From a checkpoint of a small masked spectrogram model: decoder layers 2.
Rows from block 4 of the encoder of a small masked spectrogram model, named by matrix and row number. Rows with one number belong to one neuron. Each number is 50 + 15 x the weight over its row's rms, rounded and kept within 0 to 99. All counts start at 0. After the name is the row's rms in percent of the matrix's.
After each neuron's rows are labels from the 100 clips, of 14848, where the neuron reaches its highest value: "responds to" is what is common among them. Only what is clearly more common there than usual is listed. The data: short pieces for a synthesised band: melody, chords, bass and drums. In brackets: how many of the 100, against the usual share in percent.
# fc1: MLP up (encoder.blocks.4.mlp.fc1.weight, 768x192), inputs 0-95
# fc2: MLP down (encoder.blocks.4.mlp.fc2.weight, 192x768, transposed), outputs 0-95

fc1.304 095:56 25 47 61 66 46 66 61 61 63 41 27 66 40 62 46 66 61 45 76 62 18 45 62 38 55 48 48 74 44 64 45 53 17 56 39 79 37 36 47 52 47 47 34 54 34 38 53 41 45 43 54 58 72 57 62 47 53 53 52 48 22 28 78 53 47 45 53 56 48 34 31 47 88 46 89 30 59 64 38 55 56 71 46 38 25 81 73 47 82 53 39 55 42 49 34
fc2.304 094:53 00 56 34 15 61 58 43 58 48 37 67 28 63 49 62 19 53 44 40 60 60 62 34 41 60 42 60 66 67 51 72 33 45 39 40 35 43 65 60 59 59 52 70 54 53 68 46 45 45 43 42 27 24 26 45 44 53 53 66 57 49 60 56 43 50 55 41 67 38 76 68 35 49 34 51 55 60 33 50 44 46 58 48 54 66 53 35 43 36 57 53 64 62 45 44
responds to: organ-like (40 vs 10.9); square lead (27 vs 10.5)

fc1.705 093:54 08 39 46 39 41 48 63 36 52 56 54 46 63 46 45 49 66 37 53 46 20 36 27 46 30 55 38 59 36 72 46 78 59 69 67 52 43 47 33 49 45 60 55 41 47 58 77 45 36 50 77 60 39 07 49 54 60 35 49 44 50 59 42 61 26 64 39 53 82 53 35 64 48 47 54 57 69 45 45 34 51 32 68 62 53 53 79 47 65 59 58 59 68 61 42
fc2.705 099:59 43 50 42 56 49 48 54 70 43 36 41 63 73 42 35 54 37 59 29 55 55 59 62 47 47 05 68 28 42 63 44 19 30 59 59 64 42 61 40 62 58 52 01 39 78 51 51 47 46 55 53 54 57 56 70 60 81 60 65 55 28 29 40 53 75 52 43 62 43 67 59 48 52 53 61 34 60 47 54 65 60 32 64 46 17 50 67 50 55 72 62 64 61 51 38
responds to: rimshot (47 vs 15.8); marimba-like (34 vs 10.2); drum pattern: march (28 vs 5.4)

fc1.701 129:66 29 65 24 58 53 31 52 58 56 15 37 64 64 53 74 44 52 47 71 45 45 52 37 22 61 67 34 45 68 53 41 61 45 47 78 71 12 53 68 50 64 48 71 43 74 58 49 58 47 45 52 13 38 46 83 25 52 51 67 45 51 31 46 53 57 68 52 41 55 59 69 37 45 56 39 47 75 66 51 40 48 21 62 53 51 61 46 49 52 51 22 63 60 69 59
fc2.701 120:55 23 62 44 96 22 89 60 46 20 58 52 39 46 49 60 44 37 55 43 62 54 65 49 91 43 33 35 44 20 59 26 27 49 66 58 44 50 58 43 51 53 58 45 55 55 41 50 52 54 75 53 56 25 35 40 55 61 24 69 56 41 43 45 69 69 34 18 35 26 48 45 41 80 35 45 34 49 57 43 63 68 53 95 55 41 55 63 34 65 45 46 47 38 59 51
responds to: bowed string-like (33 vs 14.5); melody instrument: bowed string-like (28 vs 4.4)

fc1.159 134:31 47 23 37 56 55 68 45 40 43 59 43 31 57 57 21 43 11 58 69 47 38 50 23 50 53 47 56 68 61 60 59 57 51 58 46 43 57 52 58 70 41 64 44 62 37 52 68 58 56 47 57 53 41 51 41 63 45 44 53 37 43 23 51 50 53 57 41 26 17 42 41 26 54 79 41 53 52 62 50 31 28 54 45 58 73 51 58 46 59 66 74 32 39 25 61
fc2.159 145:82 55 53 68 15 57 76 41 72 49 53 35 51 49 15 49 56 59 34 27 73 47 47 29 53 49 47 40 44 33 49 53 22 52 83 61 59 66 46 42 60 48 48 47 67 43 25 39 33 46 66 39 61 41 62 66 65 58 63 26 66 47 42 62 30 54 45 09 53 57 57 59 41 41 52 39 58 33 67 51 40 57 37 42 59 44 43 56 66 78 46 64 53 60 66 39
responds to: bowed string-like (85 vs 14.5)

fc1.486 186:51 26 68 56 39 45 35 48 62 75 38 79 49 40 42 61 45 66 27 12 62 38 49 48 47 57 52 18 40 50 29 36 49 62 54 62 74 49 39 81 31 67 59 46 28 67 55 39 35 29 37 52 65 23 60 45 34 67 53 74 44 46 57 38 65 40 44 42 66 58 68 41 36 69 49 62 52 66 35 42 70 67 53 57 41 45 51 65 35 43 34 36 34 50 60 46
fc2.486 189:73 37 44 55 39 56 54 44 65 62 44 87 58 37 37 43 72 45 38 21 54 54 52 59 69 63 59 54 54 60 56 33 40 38 39 49 59 84 61 63 35 45 41 41 32 58 44 43 49 22 61 69 55 61 83 45 54 62 57 59 35 59 54 69 72 07 38 39 55 29 47 83 34 46 67 65 74 55 58 43 56 48 32 65 41 65 58 50 39 33 53 48 28 45 49 39
responds to: trumpet-like (29 vs 3.8)

fc1.588 076:82 29 51 54 59 49 36 32 78 46 66 52 71 42 48 74 33 76 32 50 77 41 87 57 46 67 22 44 48 21 44 53 52 46 68 51 58 51 39 50 44 40 49 68 32 26 33 73 55 71 60 35 48 68 70 50 39 54 29 44 38 24 50 21 66 51 80 43 79 33 20 41 72 59 27 45 37 67 46 81 21 42 33 56 46 29 59 42 39 28 67 31 62 39 38 31
fc2.588 072:18 52 47 47 26 26 62 64 28 41 52 42 62 63 66 35 46 40 65 39 34 63 56 70 69 31 67 46 58 72 29 61 75 50 36 44 37 44 29 45 34 46 21 40 66 45 60 40 54 36 65 63 40 38 25 35 51 68 45 57 46 42 55 58 11 38 51 63 36 49 54 66 43 38 50 40 50 56 15 41 51 73 67 53 55 61 55 65 45 78 54 53 51 58 51 34
responds to: organ-like (28 vs 10.9)

fc1.243 133:57 35 60 44 59 65 58 42 82 44 47 45 30 53 60 69 58 71 65 35 49 80 42 73 43 74 17 69 35 67 30 41 53 67 66 75 58 47 65 44 33 44 57 34 41 64 47 51 35 60 45 38 54 44 24 48 57 30 72 49 38 47 24 52 52 38 57 45 41 62 67 45 43 50 45 61 53 63 60 20 63 41 50 55 88 40 51 46 49 63 29 31 53 47 50 43
fc2.243 116:74 43 71 90 53 58 73 52 58 49 55 53 38 33 37 55 54 54 41 10 81 63 57 53 59 57 43 56 48 46 78 60 14 43 38 55 55 59 51 69 44 57 24 28 37 23 56 47 46 23 65 28 47 68 42 46 39 48 57 28 38 46 70 71 49 26 42 66 23 47 50 41 63 45 47 56 55 50 56 61 55 36 44 58 47 27 46 61 39 29 68 69 25 43 55 44
responds to: square lead (42 vs 10.5); clarinet-like (35 vs 10.7)

fc1.14 089:34 67 46 54 57 45 49 22 23 58 73 75 30 48 41 41 69 66 59 61 31 43 52 48 56 65 45 39 62 66 65 52 65 57 66 43 71 57 68 31 63 52 57 51 81 30 62 36 64 30 65 55 54 60 36 62 41 46 67 70 48 52 60 37 34 78 20 29 50 50 80 51 51 54 47 65 07 49 46 54 41 37 42 51 60 66 47 41 61 65 44 23 08 62 50 38
fc2.14 088:64 37 35 63 43 35 40 83 30 58 62 37 51 67 49 59 47 53 49 45 53 25 58 37 53 43 65 42 44 35 56 70 38 45 51 51 51 40 46 61 41 44 55 35 31 51 08 70 57 66 34 34 44 51 57 48 53 41 80 24 53 52 33 82 62 53 68 84 58 34 55 56 40 41 26 55 73 22 34 67 35 30 78 75 34 22 64 48 49 36 29 38 62 39 37 41
responds to: mains hum (41 vs 4.6)

fc1.305 099:40 40 36 31 58 55 67 69 52 28 22 50 61 34 61 74 53 42 47 58 36 39 59 72 81 48 32 31 51 51 32 48 52 49 40 38 55 40 66 49 43 61 73 52 55 37 74 52 57 35 36 37 34 58 32 73 39 54 46 43 48 23 43 73 55 45 43 48 38 46 41 38 46 72 38 34 27 74 51 41 51 41 35 63 44 46 83 26 47 62 72 43 57 63 49 44
fc2.305 091:58 72 79 63 65 44 58 67 60 43 12 41 69 28 61 62 40 46 29 60 34 86 45 76 57 47 56 30 46 44 52 32 79 51 57 65 35 67 50 61 30 51 47 66 35 39 70 37 61 64 46 53 43 46 66 37 55 68 46 79 77 40 25 64 75 71 53 22 22 67 55 61 56 62 69 43 41 37 55 62 57 67 45 50 48 60 70 49 47 66 34 46 56 47 61 34
responds to: bowed string-like (35 vs 14.5); melody instrument: bowed string-like (33 vs 4.4); harpsichord-like (26 vs 10.5)

fc1.164 084:56 68 67 50 62 40 65 75 41 39 66 66 44 29 56 44 47 65 30 59 14 60 53 36 46 61 56 61 60 56 33 69 39 20 16 43 59 73 47 50 41 50 50 45 52 59 58 30 38 44 58 58 33 51 74 49 40 71 75 68 36 17 61 38 24 47 55 46 58 68 64 40 25 46 45 55 63 38 49 58 20 35 41 47 45 42 19 49 39 66 52 59 33 53 20 38
fc2.164 081:49 40 52 33 57 54 42 66 54 63 44 44 58 31 62 56 26 41 53 39 46 57 39 68 77 52 59 17 49 45 66 77 60 54 33 47 51 29 50 56 45 42 51 38 53 45 44 65 46 56 59 49 32 44 57 52 62 30 18 44 52 43 37 61 67 58 51 56 69 61 40 61 61 70 63 19 43 57 61 24 40 24 45 30 53 35 83 03 68 38 87 62 64 60 50 51
responds to: mains hum (33 vs 4.6); thin (high-pass) (32 vs 12.5)

fc1.665 106:67 64 44 23 83 51 35 35 70 66 60 60 54 40 59 32 55 45 53 63 53 60 51 67 49 44 37 54 28 30 48 39 61 54 58 56 62 27 37 54 41 21 54 54 48 54 28 51 51 42 15 36 36 45 51 73 50 54 77 37 32 33 56 37 85 54 39 43 34 34 47 56 37 54 72 48 48 60 58 53 58 38 43 61 76 56 35 34 63 67 34 37 57 49 67 57
fc2.665 101:51 31 65 50 26 37 72 32 45 47 44 22 32 50 42 83 36 59 52 42 82 74 61 36 45 56 70 34 60 63 82 72 47 47 67 59 55 64 50 46 72 68 66 28 51 44 33 31 63 46 77 47 47 57 41 48 54 53 40 66 58 07 29 43 45 58 59 58 71 54 62 41 64 68 54 50 19 53 47 52 32 77 32 70 51 20 40 60 44 60 55 47 52 58 50 41
responds to: bowed string-like (39 vs 14.5)

fc1.341 127:61 63 50 57 57 78 52 33 54 60 73 58 16 38 58 46 63 55 50 46 55 47 51 48 59 57 57 66 44 39 46 35 41 23 49 55 50 60 32 56 08 70 68 51 44 21 43 40 33 39 61 33 48 38 67 46 61 62 53 43 83 59 50 50 43 52 62 54 49 51 56 52 40 54 46 35 52 51 61 45 34 46 55 35 59 67 03 39 21 53 50 63 46 35 68 44
fc2.341 116:67 60 37 54 49 41 33 49 62 34 56 34 69 72 04 38 56 58 65 45 09 43 60 66 44 58 35 33 49 34 51 51 47 55 58 57 57 43 43 53 48 39 43 79 53 57 75 85 53 84 51 46 25 58 51 52 39 22 34 18 30 57 54 47 41 45 48 41 42 51 32 42 62 27 56 49 32 40 39 79 36 63 37 27 60 30 56 44 58 55 37 64 53 47 68 74
responds to: organ-like (33 vs 10.9); key: G# minor (29 vs 4.3); key: G# major (28 vs 3.8)

fc1.447 108:44 31 18 31 60 71 64 12 38 53 53 58 40 49 50 32 37 54 49 54 35 39 36 43 37 39 56 50 57 38 45 39 51 51 50 38 29 53 48 70 64 58 57 49 52 51 78 56 51 38 41 57 34 53 49 56 62 56 36 43 52 47 32 68 50 70 34 72 49 38 78 39 42 33 19 42 16 29 45 39 52 37 50 21 21 52 26 44 35 61 38 43 27 43 37 36
fc2.447 104:41 63 58 77 37 28 33 42 36 59 46 33 33 80 43 59 49 43 66 60 48 48 50 49 47 84 53 61 41 58 56 47 63 44 62 39 60 61 45 28 48 29 50 46 48 33 47 54 71 66 47 23 63 57 47 66 62 54 73 37 60 54 66 28 54 64 41 57 85 39 37 55 57 59 55 55 84 62 57 72 24 54 50 54 55 53 72 44 59 37 56 47 54 73 41 65
responds to: mains hum (31 vs 4.6)

fc1.545 096:49 56 64 38 67 58 57 52 30 45 43 56 55 44 65 22 57 43 40 50 14 82 51 78 56 60 38 56 56 65 33 39 72 29 62 40 58 41 55 46 45 41 73 50 62 50 61 40 20 52 39 45 34 50 52 36 51 39 34 30 35 43 54 54 57 67 31 34 32 75 42 38 38 59 71 23 49 53 52 57 32 31 41 37 46 75 54 42 74 49 50 32 32 76 34 31
fc2.545 087:29 74 44 44 57 46 62 31 52 53 43 08 44 59 51 86 61 59 61 35 30 13 57 42 71 72 53 48 44 69 90 36 48 67 46 89 59 54 64 78 55 32 52 56 41 41 46 77 71 51 24 45 46 73 45 81 43 53 54 56 65 55 58 46 42 42 45 58 67 49 38 49 74 62 49 64 65 55 56 46 48 33 68 66 57 36 41 48 31 39 23 33 86 53 46 77
responds to: harpsichord-like (56 vs 10.5)

fc1.582 088:50 66 57 43 47 61 73 45 72 54 24 45 47 00 58 56 22 77 67 47 47 50 50 74 33 66 54 60 60 53 19 57 49 19 54 72 67 64 59 64 49 65 38 57 09 60 48 50 37 61 47 70 52 33 59 34 31 51 52 40 32 63 37 62 51 40 58 42 44 62 74 20 55 57 56 46 43 45 43 58 54 66 67 44 19 55 63 67 43 54 50 73 65 62 65 33
fc2.582 081:55 38 45 62 51 62 66 71 43 64 59 37 51 41 25 31 84 40 56 69 42 55 51 35 53 71 80 45 66 31 44 51 54 36 52 23 46 41 58 53 92 66 51 28 78 40 37 47 44 46 56 44 43 55 72 73 53 57 42 49 60 44 39 67 39 55 69 44 45 34 74 60 35 35 55 68 50 71 49 49 54 30 52 57 32 70 59 36 77 42 35 66 43 42 43 38
responds to: square lead (41 vs 10.5); organ-like (32 vs 10.9)

fc1.227 113:51 30 49 31 45 38 27 36 68 74 13 74 63 45 43 40 55 73 52 45 34 37 46 36 33 53 28 74 58 54 43 36 72 22 39 57 58 26 39 61 63 65 31 15 43 16 69 59 31 64 29 43 50 53 61 59 67 51 82 14 63 35 62 41 47 42 76 62 49 62 53 51 40 36 59 47 56 57 41 54 57 48 51 23 48 49 58 59 76 65 50 66 38 52 41 27
fc2.227 132:60 46 41 61 69 30 56 43 47 42 59 26 54 42 58 70 37 50 63 53 86 34 53 56 38 21 72 35 43 50 40 65 57 45 39 79 67 39 43 64 53 22 41 51 48 54 47 71 18 59 21 59 27 46 39 42 73 48 57 44 26 23 34 92 31 67 36 81 36 41 45 39 54 47 56 51 57 75 58 28 25 22 72 55 63 44 58 20 39 38 40 21 67 54 58 43
responds to: harpsichord-like (71 vs 10.5)

fc1.727 105:50 66 69 36 21 50 49 63 42 49 38 62 44 25 70 53 43 39 24 69 39 63 56 38 52 51 69 57 67 18 53 56 42 38 56 47 49 54 60 50 40 43 62 38 62 50 38 69 48 58 38 44 35 38 23 61 52 37 37 47 72 89 59 42 66 59 42 59 28 19 38 46 33 55 49 60 42 33 45 31 61 61 34 46 67 52 62 50 07 44 63 44 11 15 25 63
fc2.727 094:77 42 63 46 65 37 53 38 70 35 33 37 98 65 54 43 26 47 63 43 39 53 44 54 60 56 32 54 47 44 52 47 40 47 31 43 55 71 39 55 51 46 32 64 57 43 77 28 51 38 51 74 54 52 75 27 49 51 42 50 46 51 71 50 59 28 43 19 45 67 47 55 73 54 51 46 45 38 71 64 46 67 17 45 48 29 47 57 73 46 58 70 73 42 50 22
responds to: rimshot (40 vs 15.8); square lead (27 vs 10.5); melody instrument: square lead (25 vs 3.8)

fc1.627 080:45 39 58 65 52 55 53 45 49 58 41 70 66 29 42 47 77 39 53 52 37 41 49 56 37 51 41 21 65 78 74 59 67 14 48 50 62 81 70 57 54 70 50 59 51 74 35 47 67 52 60 55 26 73 44 65 45 43 48 42 38 49 35 53 65 71 46 34 69 47 45 39 60 47 49 25 30 62 51 36 56 51 43 55 46 56 44 49 76 81 54 33 54 13 69 51
fc2.627 078:54 27 38 48 51 85 51 69 44 41 60 32 48 34 36 38 26 47 62 36 46 54 80 35 52 51 48 38 45 44 56 63 31 78 55 78 54 35 26 87 49 61 55 78 51 27 63 65 54 41 53 49 66 27 55 31 39 74 54 61 86 46 45 34 72 30 63 61 14 57 49 42 40 60 46 69 73 50 40 46 25 56 56 53 34 24 44 75 31 36 36 59 32 49 23 59
responds to: rimshot (51 vs 15.8); ride cymbal (30 vs 11.1); drum pattern: four on the floor (29 vs 5.2)

fc1.12 105:19 30 23 51 53 46 59 57 35 46 44 72 28 56 39 52 45 72 37 30 51 51 51 36 45 50 41 33 67 45 66 34 65 24 53 70 53 39 42 65 63 64 29 64 44 55 46 55 39 41 45 48 52 59 58 58 33 52 47 72 15 46 73 50 27 41 35 68 45 44 73 40 17 53 66 53 49 37 49 33 24 54 44 60 33 46 36 49 33 48 58 29 20 46 44 45
fc2.12 140:38 22 24 66 51 69 38 36 20 68 60 60 42 48 59 41 57 59 68 29 43 63 48 42 41 69 61 44 51 76 32 49 56 48 49 48 68 59 47 55 62 31 52 75 46 53 44 46 68 37 31 59 52 70 60 36 21 47 41 46 46 57 59 41 53 44 08 54 68 38 51 20 31 22 76 35 42 45 65 39 34 50 41 53 62 42 31 49 45 52 14 47 38 55 45 61
responds to: mains hum (67 vs 4.6)

fc1.399 103:52 43 47 78 55 29 24 63 28 51 36 60 46 30 56 67 33 48 45 39 52 66 55 62 51 58 44 39 77 49 52 58 54 63 41 29 51 13 55 52 56 43 53 54 24 63 38 48 41 53 23 43 60 55 66 40 82 69 53 42 32 51 32 59 41 33 38 44 63 58 60 39 48 75 44 35 74 52 57 29 61 65 50 70 62 44 80 57 43 40 44 80 54 74 07 62
fc2.399 102:69 75 47 29 86 58 56 75 28 65 67 13 52 60 50 75 59 45 51 55 35 76 49 49 42 45 73 57 46 43 26 36 62 40 48 45 36 44 41 66 61 48 55 61 65 51 22 53 64 67 61 59 55 32 49 67 55 53 52 27 33 42 29 54 28 40 62 53 46 44 62 24 72 55 54 18 62 37 37 47 37 52 82 60 50 59 56 32 68 61 50 49 43 56 41 55
responds to: square lead (45 vs 10.5); clarinet-like (27 vs 10.7)

fc1.235 080:64 37 52 61 82 35 52 57 58 65 34 51 62 34 31 67 80 40 49 48 48 52 41 70 49 27 70 58 42 60 47 41 44 30 49 64 64 37 62 78 42 80 62 51 65 72 55 48 42 34 46 31 57 58 27 56 64 26 78 59 35 53 27 50 38 60 58 76 45 06 44 35 60 41 69 56 47 77 30 46 36 42 21 54 42 83 62 70 34 61 68 57 70 47 51 45
fc2.235 082:25 51 63 63 74 56 39 51 37 36 54 65 38 60 77 47 40 72 58 55 47 37 55 53 25 44 55 56 67 46 36 70 46 41 39 64 22 58 54 49 54 47 62 64 49 42 67 44 55 76 31 28 37 45 51 54 63 81 36 81 76 42 86 33 44 96 48 20 46 61 45 12 60 50 54 44 26 64 72 58 38 38 41 35 42 56 53 57 48 44 40 26 55 82 61 25
responds to: mains hum (37 vs 4.6)

fc1.85 106:54 23 84 56 50 56 12 57 48 74 64 62 73 38 37 24 49 71 35 36 12 39 40 57 54 41 15 40 20 34 42 19 59 49 42 41 54 49 48 68 67 78 34 38 39 43 26 29 62 44 42 37 41 50 48 52 29 64 53 35 51 63 32 39 60 78 71 47 36 51 76 60 53 66 60 69 65 63 51 63 51 84 61 27 22 54 37 63 73 82 53 64 35 46 70 33
fc2.85 131:64 40 22 30 67 38 59 66 48 35 64 54 58 61 56 46 44 55 59 31 77 42 55 52 44 46 73 62 90 73 43 61 69 49 45 68 77 75 36 58 47 09 38 42 53 54 46 55 06 66 48 69 44 46 58 25 91 41 45 26 35 23 65 72 41 55 38 55 34 45 26 54 33 57 60 36 60 58 33 42 66 22 68 75 72 44 53 34 41 22 36 24 40 40 46 57
responds to: rimshot (60 vs 15.8)

fc1.480 078:01 51 59 45 40 56 63 60 36 34 57 55 46 62 52 37 47 64 12 66 44 39 70 43 44 36 21 59 38 65 46 37 96 30 35 78 63 29 41 78 45 35 41 32 45 61 72 73 26 51 58 68 47 76 64 34 52 52 64 64 23 48 56 56 43 34 41 49 64 45 56 57 45 55 69 45 45 42 41 40 56 57 29 45 45 11 44 80 61 52 42 46 42 55 38 59
fc2.480 080:41 45 45 25 36 59 43 30 42 70 40 52 49 54 53 67 43 58 67 16 55 44 26 63 52 91 66 40 61 37 54 30 48 34 49 38 49 70 68 44 54 60 48 72 60 55 29 53 68 69 62 54 60 28 44 63 39 53 38 50 50 51 60 47 62 45 37 69 40 33 54 57 76 57 11 60 33 20 27 48 43 34 69 45 54 72 52 37 66 48 55 56 37 70 43 62
responds to: organ-like (40 vs 10.9); melody instrument: organ-like (33 vs 4.1); square lead (31 vs 10.5); melody instrument: square lead (28 vs 3.8)

fc1.80 099:35 21 75 37 41 63 38 45 57 44 48 73 62 53 58 62 23 52 63 31 43 46 54 35 54 40 68 30 39 30 41 56 52 41 45 65 43 69 56 71 56 60 52 15 39 61 71 36 75 40 59 47 54 10 30 65 20 51 64 40 64 09 66 68 72 51 48 51 32 35 61 55 43 52 22 45 53 92 34 52 47 62 27 72 52 45 32 34 32 41 45 50 58 32 61 36
fc2.80 095:75 59 50 72 45 87 77 66 57 37 58 36 38 46 56 32 60 18 42 74 46 55 51 48 44 63 42 61 43 39 50 35 46 47 60 33 48 51 09 38 27 69 52 64 63 56 60 66 55 35 74 79 70 49 58 28 70 36 47 64 41 55 44 44 53 49 29 35 72 50 34 58 51 57 86 73 30 63 60 57 62 92 40 35 74 49 64 52 28 60 48 31 49 40 25 61
responds to: trumpet-like (30 vs 3.8)

fc1.348 084:48 45 26 99 22 47 56 68 40 57 57 56 67 27 61 52 58 39 08 72 50 47 42 43 44 28 50 23 58 56 34 35 38 34 75 68 58 48 52 64 38 48 58 39 39 57 40 55 35 47 36 43 40 61 42 32 73 69 64 36 59 60 48 45 55 36 48 48 67 38 39 41 33 63 55 66 43 60 75 58 51 59 42 52 49 51 80 25 48 88 44 50 57 22 24 51
fc2.348 080:65 29 59 27 30 73 42 42 55 43 55 74 63 40 53 71 38 70 44 66 71 46 33 51 54 59 51 40 66 59 38 83 24 35 67 47 55 44 49 48 26 69 71 50 48 57 55 39 53 29 38 48 56 45 47 58 25 66 68 54 69 39 70 35 52 67 38 43 41 29 38 42 36 54 28 45 51 18 47 30 44 46 60 45 45 75 41 50 31 21 59 51 41 42 32 47
responds to: organ-like (44 vs 10.9); vibraphone-like (29 vs 10.3)

fc1.441 109:37 62 39 31 41 33 68 44 55 48 72 55 47 58 52 58 44 35 43 56 50 77 62 55 29 40 60 41 24 42 46 59 77 76 55 54 70 20 46 46 38 40 60 61 62 68 66 50 31 22 72 37 46 59 49 40 57 39 30 54 42 43 46 36 41 41 48 47 57 44 32 47 34 36 46 45 53 35 50 57 24 46 61 29 30 79 53 65 30 41 55 65 30 68 39 37
fc2.441 101:56 66 26 90 72 57 28 25 73 62 71 53 45 29 56 64 66 35 51 29 40 45 68 39 70 59 57 26 19 63 45 54 63 38 71 61 45 65 51 51 61 57 43 18 61 43 57 56 11 72 61 41 53 75 47 47 34 74 44 52 61 42 34 35 74 65 72 76 57 50 35 35 59 57 52 51 52 47 51 24 68 61 62 67 43 54 61 62 46 45 43 48 44 40 66 50
responds to: harpsichord-like (32 vs 10.5); organ-like (28 vs 10.9)

fc1.258 112:38 56 75 25 42 64 71 35 29 65 26 49 58 52 33 38 39 15 51 51 47 48 63 35 51 69 69 80 43 48 54 68 74 77 69 55 37 27 39 40 31 40 64 63 49 58 46 50 15 57 39 55 45 20 34 53 68 78 55 64 65 45 24 61 50 55 59 74 55 47 42 72 23 28 32 59 31 67 66 68 74 61 40 40 52 52 37 35 55 64 32 45 62 52 50 79
fc2.258 106:50 51 19 60 51 33 25 49 35 59 44 48 35 79 11 56 50 52 79 63 60 85 44 66 19 47 54 52 37 63 55 42 42 62 40 33 48 59 49 45 52 68 55 59 20 61 52 57 57 51 59 72 37 55 23 47 42 59 51 60 51 64 60 15 59 64 58 47 51 31 46 21 55 53 56 49 69 27 54 41 49 45 44 50 42 58 47 60 47 43 36 43 56 49 42 51
responds to: organ-like (40 vs 10.9); melody instrument: organ-like (34 vs 4.1)

fc1.117 115:43 29 39 39 68 48 57 56 39 75 36 73 26 44 41 52 40 61 33 54 35 40 37 31 24 52 41 22 70 39 50 55 40 22 42 38 44 52 64 37 38 45 50 41 47 66 25 43 25 33 73 31 58 44 32 39 44 52 46 39 54 28 56 63 57 67 37 22 57 22 53 62 39 54 07 47 54 60 64 47 49 52 65 56 70 69 41 48 58 72 38 50 63 46 39 57
fc2.117 098:71 33 52 60 56 35 63 41 52 30 27 46 28 47 62 49 45 98 32 28 70 51 40 43 54 35 59 46 50 57 42 32 62 38 54 76 75 57 44 39 34 75 18 45 53 51 72 50 53 45 15 34 56 70 65 29 41 58 69 58 78 63 52 18 34 51 33 58 26 70 86 56 58 52 45 79 44 51 51 38 33 75 57 45 25 40 50 39 58 38 59 28 58 81 43 54
responds to: square lead (57 vs 10.5); melody instrument: square lead (36 vs 3.8)

fc1.752 076:55 45 83 88 47 48 44 47 37 43 41 72 48 37 47 43 79 75 70 36 24 65 32 17 57 62 41 50 41 72 56 56 53 31 46 61 48 50 27 44 75 68 54 46 33 54 51 57 36 68 42 30 45 69 49 49 75 40 55 42 29 16 43 64 40 47 62 63 47 49 61 74 46 57 80 27 46 70 46 43 39 73 42 50 94 90 42 57 62 34 42 60 28 52 30 49
fc2.752 094:61 45 44 63 57 71 23 42 66 29 41 35 68 25 59 29 46 51 60 55 53 43 47 58 50 16 50 51 49 37 27 37 52 44 35 39 67 42 46 61 22 47 34 36 31 61 85 43 06 37 54 62 34 54 42 46 50 30 54 17 64 63 58 53 47 55 49 76 17 45 41 42 60 68 18 26 56 46 56 49 45 30 65 41 31 33 51 42 49 51 72 39 69 41 47 41
responds to: mains hum (45 vs 4.6); thin (high-pass) (40 vs 12.5); text has "clipped" (29 vs 7.8)

fc1.450 093:51 54 36 39 53 46 42 50 66 52 49 65 44 37 56 54 40 46 29 59 53 76 64 27 46 61 51 59 53 33 37 65 86 46 56 38 59 36 66 48 71 52 76 39 44 30 53 27 44 64 40 61 48 38 48 70 25 52 87 88 46 40 33 21 44 76 36 70 37 40 59 64 23 54 65 58 50 61 28 42 64 62 49 56 94 56 45 78 31 63 36 44 47 50 45 55
fc2.450 088:47 55 57 56 48 44 53 58 48 74 55 30 31 49 47 55 54 36 65 34 39 48 41 29 37 41 65 53 74 49 85 60 55 28 50 37 76 60 82 59 62 61 53 26 61 58 41 50 48 45 65 46 46 47 66 61 61 43 47 56 58 52 65 91 29 54 61 56 39 57 56 41 57 39 73 21 47 42 55 25 16 53 57 54 83 58 28 40 52 48 74 52 54 31 68 68
responds to: square lead (33 vs 10.5)

fc1.747 119:62 45 28 48 68 49 51 82 59 57 40 67 34 49 34 58 67 29 70 50 27 53 50 80 55 49 58 32 60 64 34 55 45 28 42 57 59 26 46 68 33 76 85 46 25 71 40 46 40 59 45 46 39 72 72 38 56 34 43 30 16 43 46 34 47 66 45 33 53 53 50 44 64 32 55 53 24 49 69 41 45 48 67 35 25 52 54 35 57 64 32 51 49 28 32 65
fc2.747 104:46 64 49 75 28 45 34 43 51 51 39 38 57 77 61 70 51 27 63 69 50 47 45 71 74 38 56 33 32 66 37 45 23 39 51 59 42 40 19 59 57 60 82 61 37 49 40 48 67 35 58 42 54 63 57 60 15 60 63 50 65 59 55 39 57 43 40 49 66 42 50 56 88 11 41 52 45 45 47 22 45 55 51 42 45 58 52 14 67 57 51 72 64 53 37 72
responds to: organ-like (51 vs 10.9); melody instrument: organ-like (35 vs 4.1); vibraphone-like (27 vs 10.3)

fc1.720 104:31 31 86 42 52 55 67 47 50 55 67 40 43 36 83 63 42 50 52 61 69 10 33 32 29 55 32 42 51 45 44 08 60 51 69 44 52 24 39 58 43 41 38 51 40 34 44 45 47 42 53 42 62 54 57 77 27 56 43 16 56 25 41 34 57 50 67 35 79 34 45 31 58 67 23 49 41 60 48 80 42 76 46 37 45 31 55 50 84 61 36 44 75 37 40 65
fc2.720 097:69 25 41 14 29 46 41 36 48 46 22 57 66 56 45 47 57 55 58 34 28 74 58 64 46 22 72 22 62 40 55 37 61 40 25 47 45 53 63 40 62 82 51 28 47 79 88 47 47 49 69 77 33 30 14 51 68 49 33 78 65 31 33 58 28 55 58 52 32 61 60 71 44 59 64 46 23 73 60 27 52 76 38 67 54 68 50 30 23 39 52 59 45 49 32 52
responds to: square lead (28 vs 10.5)

fc1.429 064:55 67 42 51 57 72 49 71 79 24 54 45 56 46 58 26 49 40 45 46 45 45 41 68 66 68 52 42 70 58 59 25 37 42 62 52 64 19 52 55 44 46 42 45 38 42 46 50 33 43 73 39 56 61 40 81 57 48 70 70 51 34 38 45 40 69 19 50 42 49 35 63 39 44 46 33 41 65 63 78 64 49 46 49 40 48 23 38 48 71 36 67 59 53 16 61
fc2.429 070:73 29 86 68 47 54 35 20 34 84 19 34 52 49 78 52 25 45 42 40 53 51 52 53 22 28 80 41 40 70 48 75 71 59 34 56 31 45 52 60 56 61 63 44 59 56 58 44 49 45 45 63 38 49 41 34 50 39 68 73 51 50 52 56 56 71 75 47 39 51 40 65 35 71 56 40 44 65 42 31 38 66 34 42 58 51 66 68 55 37 66 25 55 47 35 32
responds to: square lead (26 vs 10.5)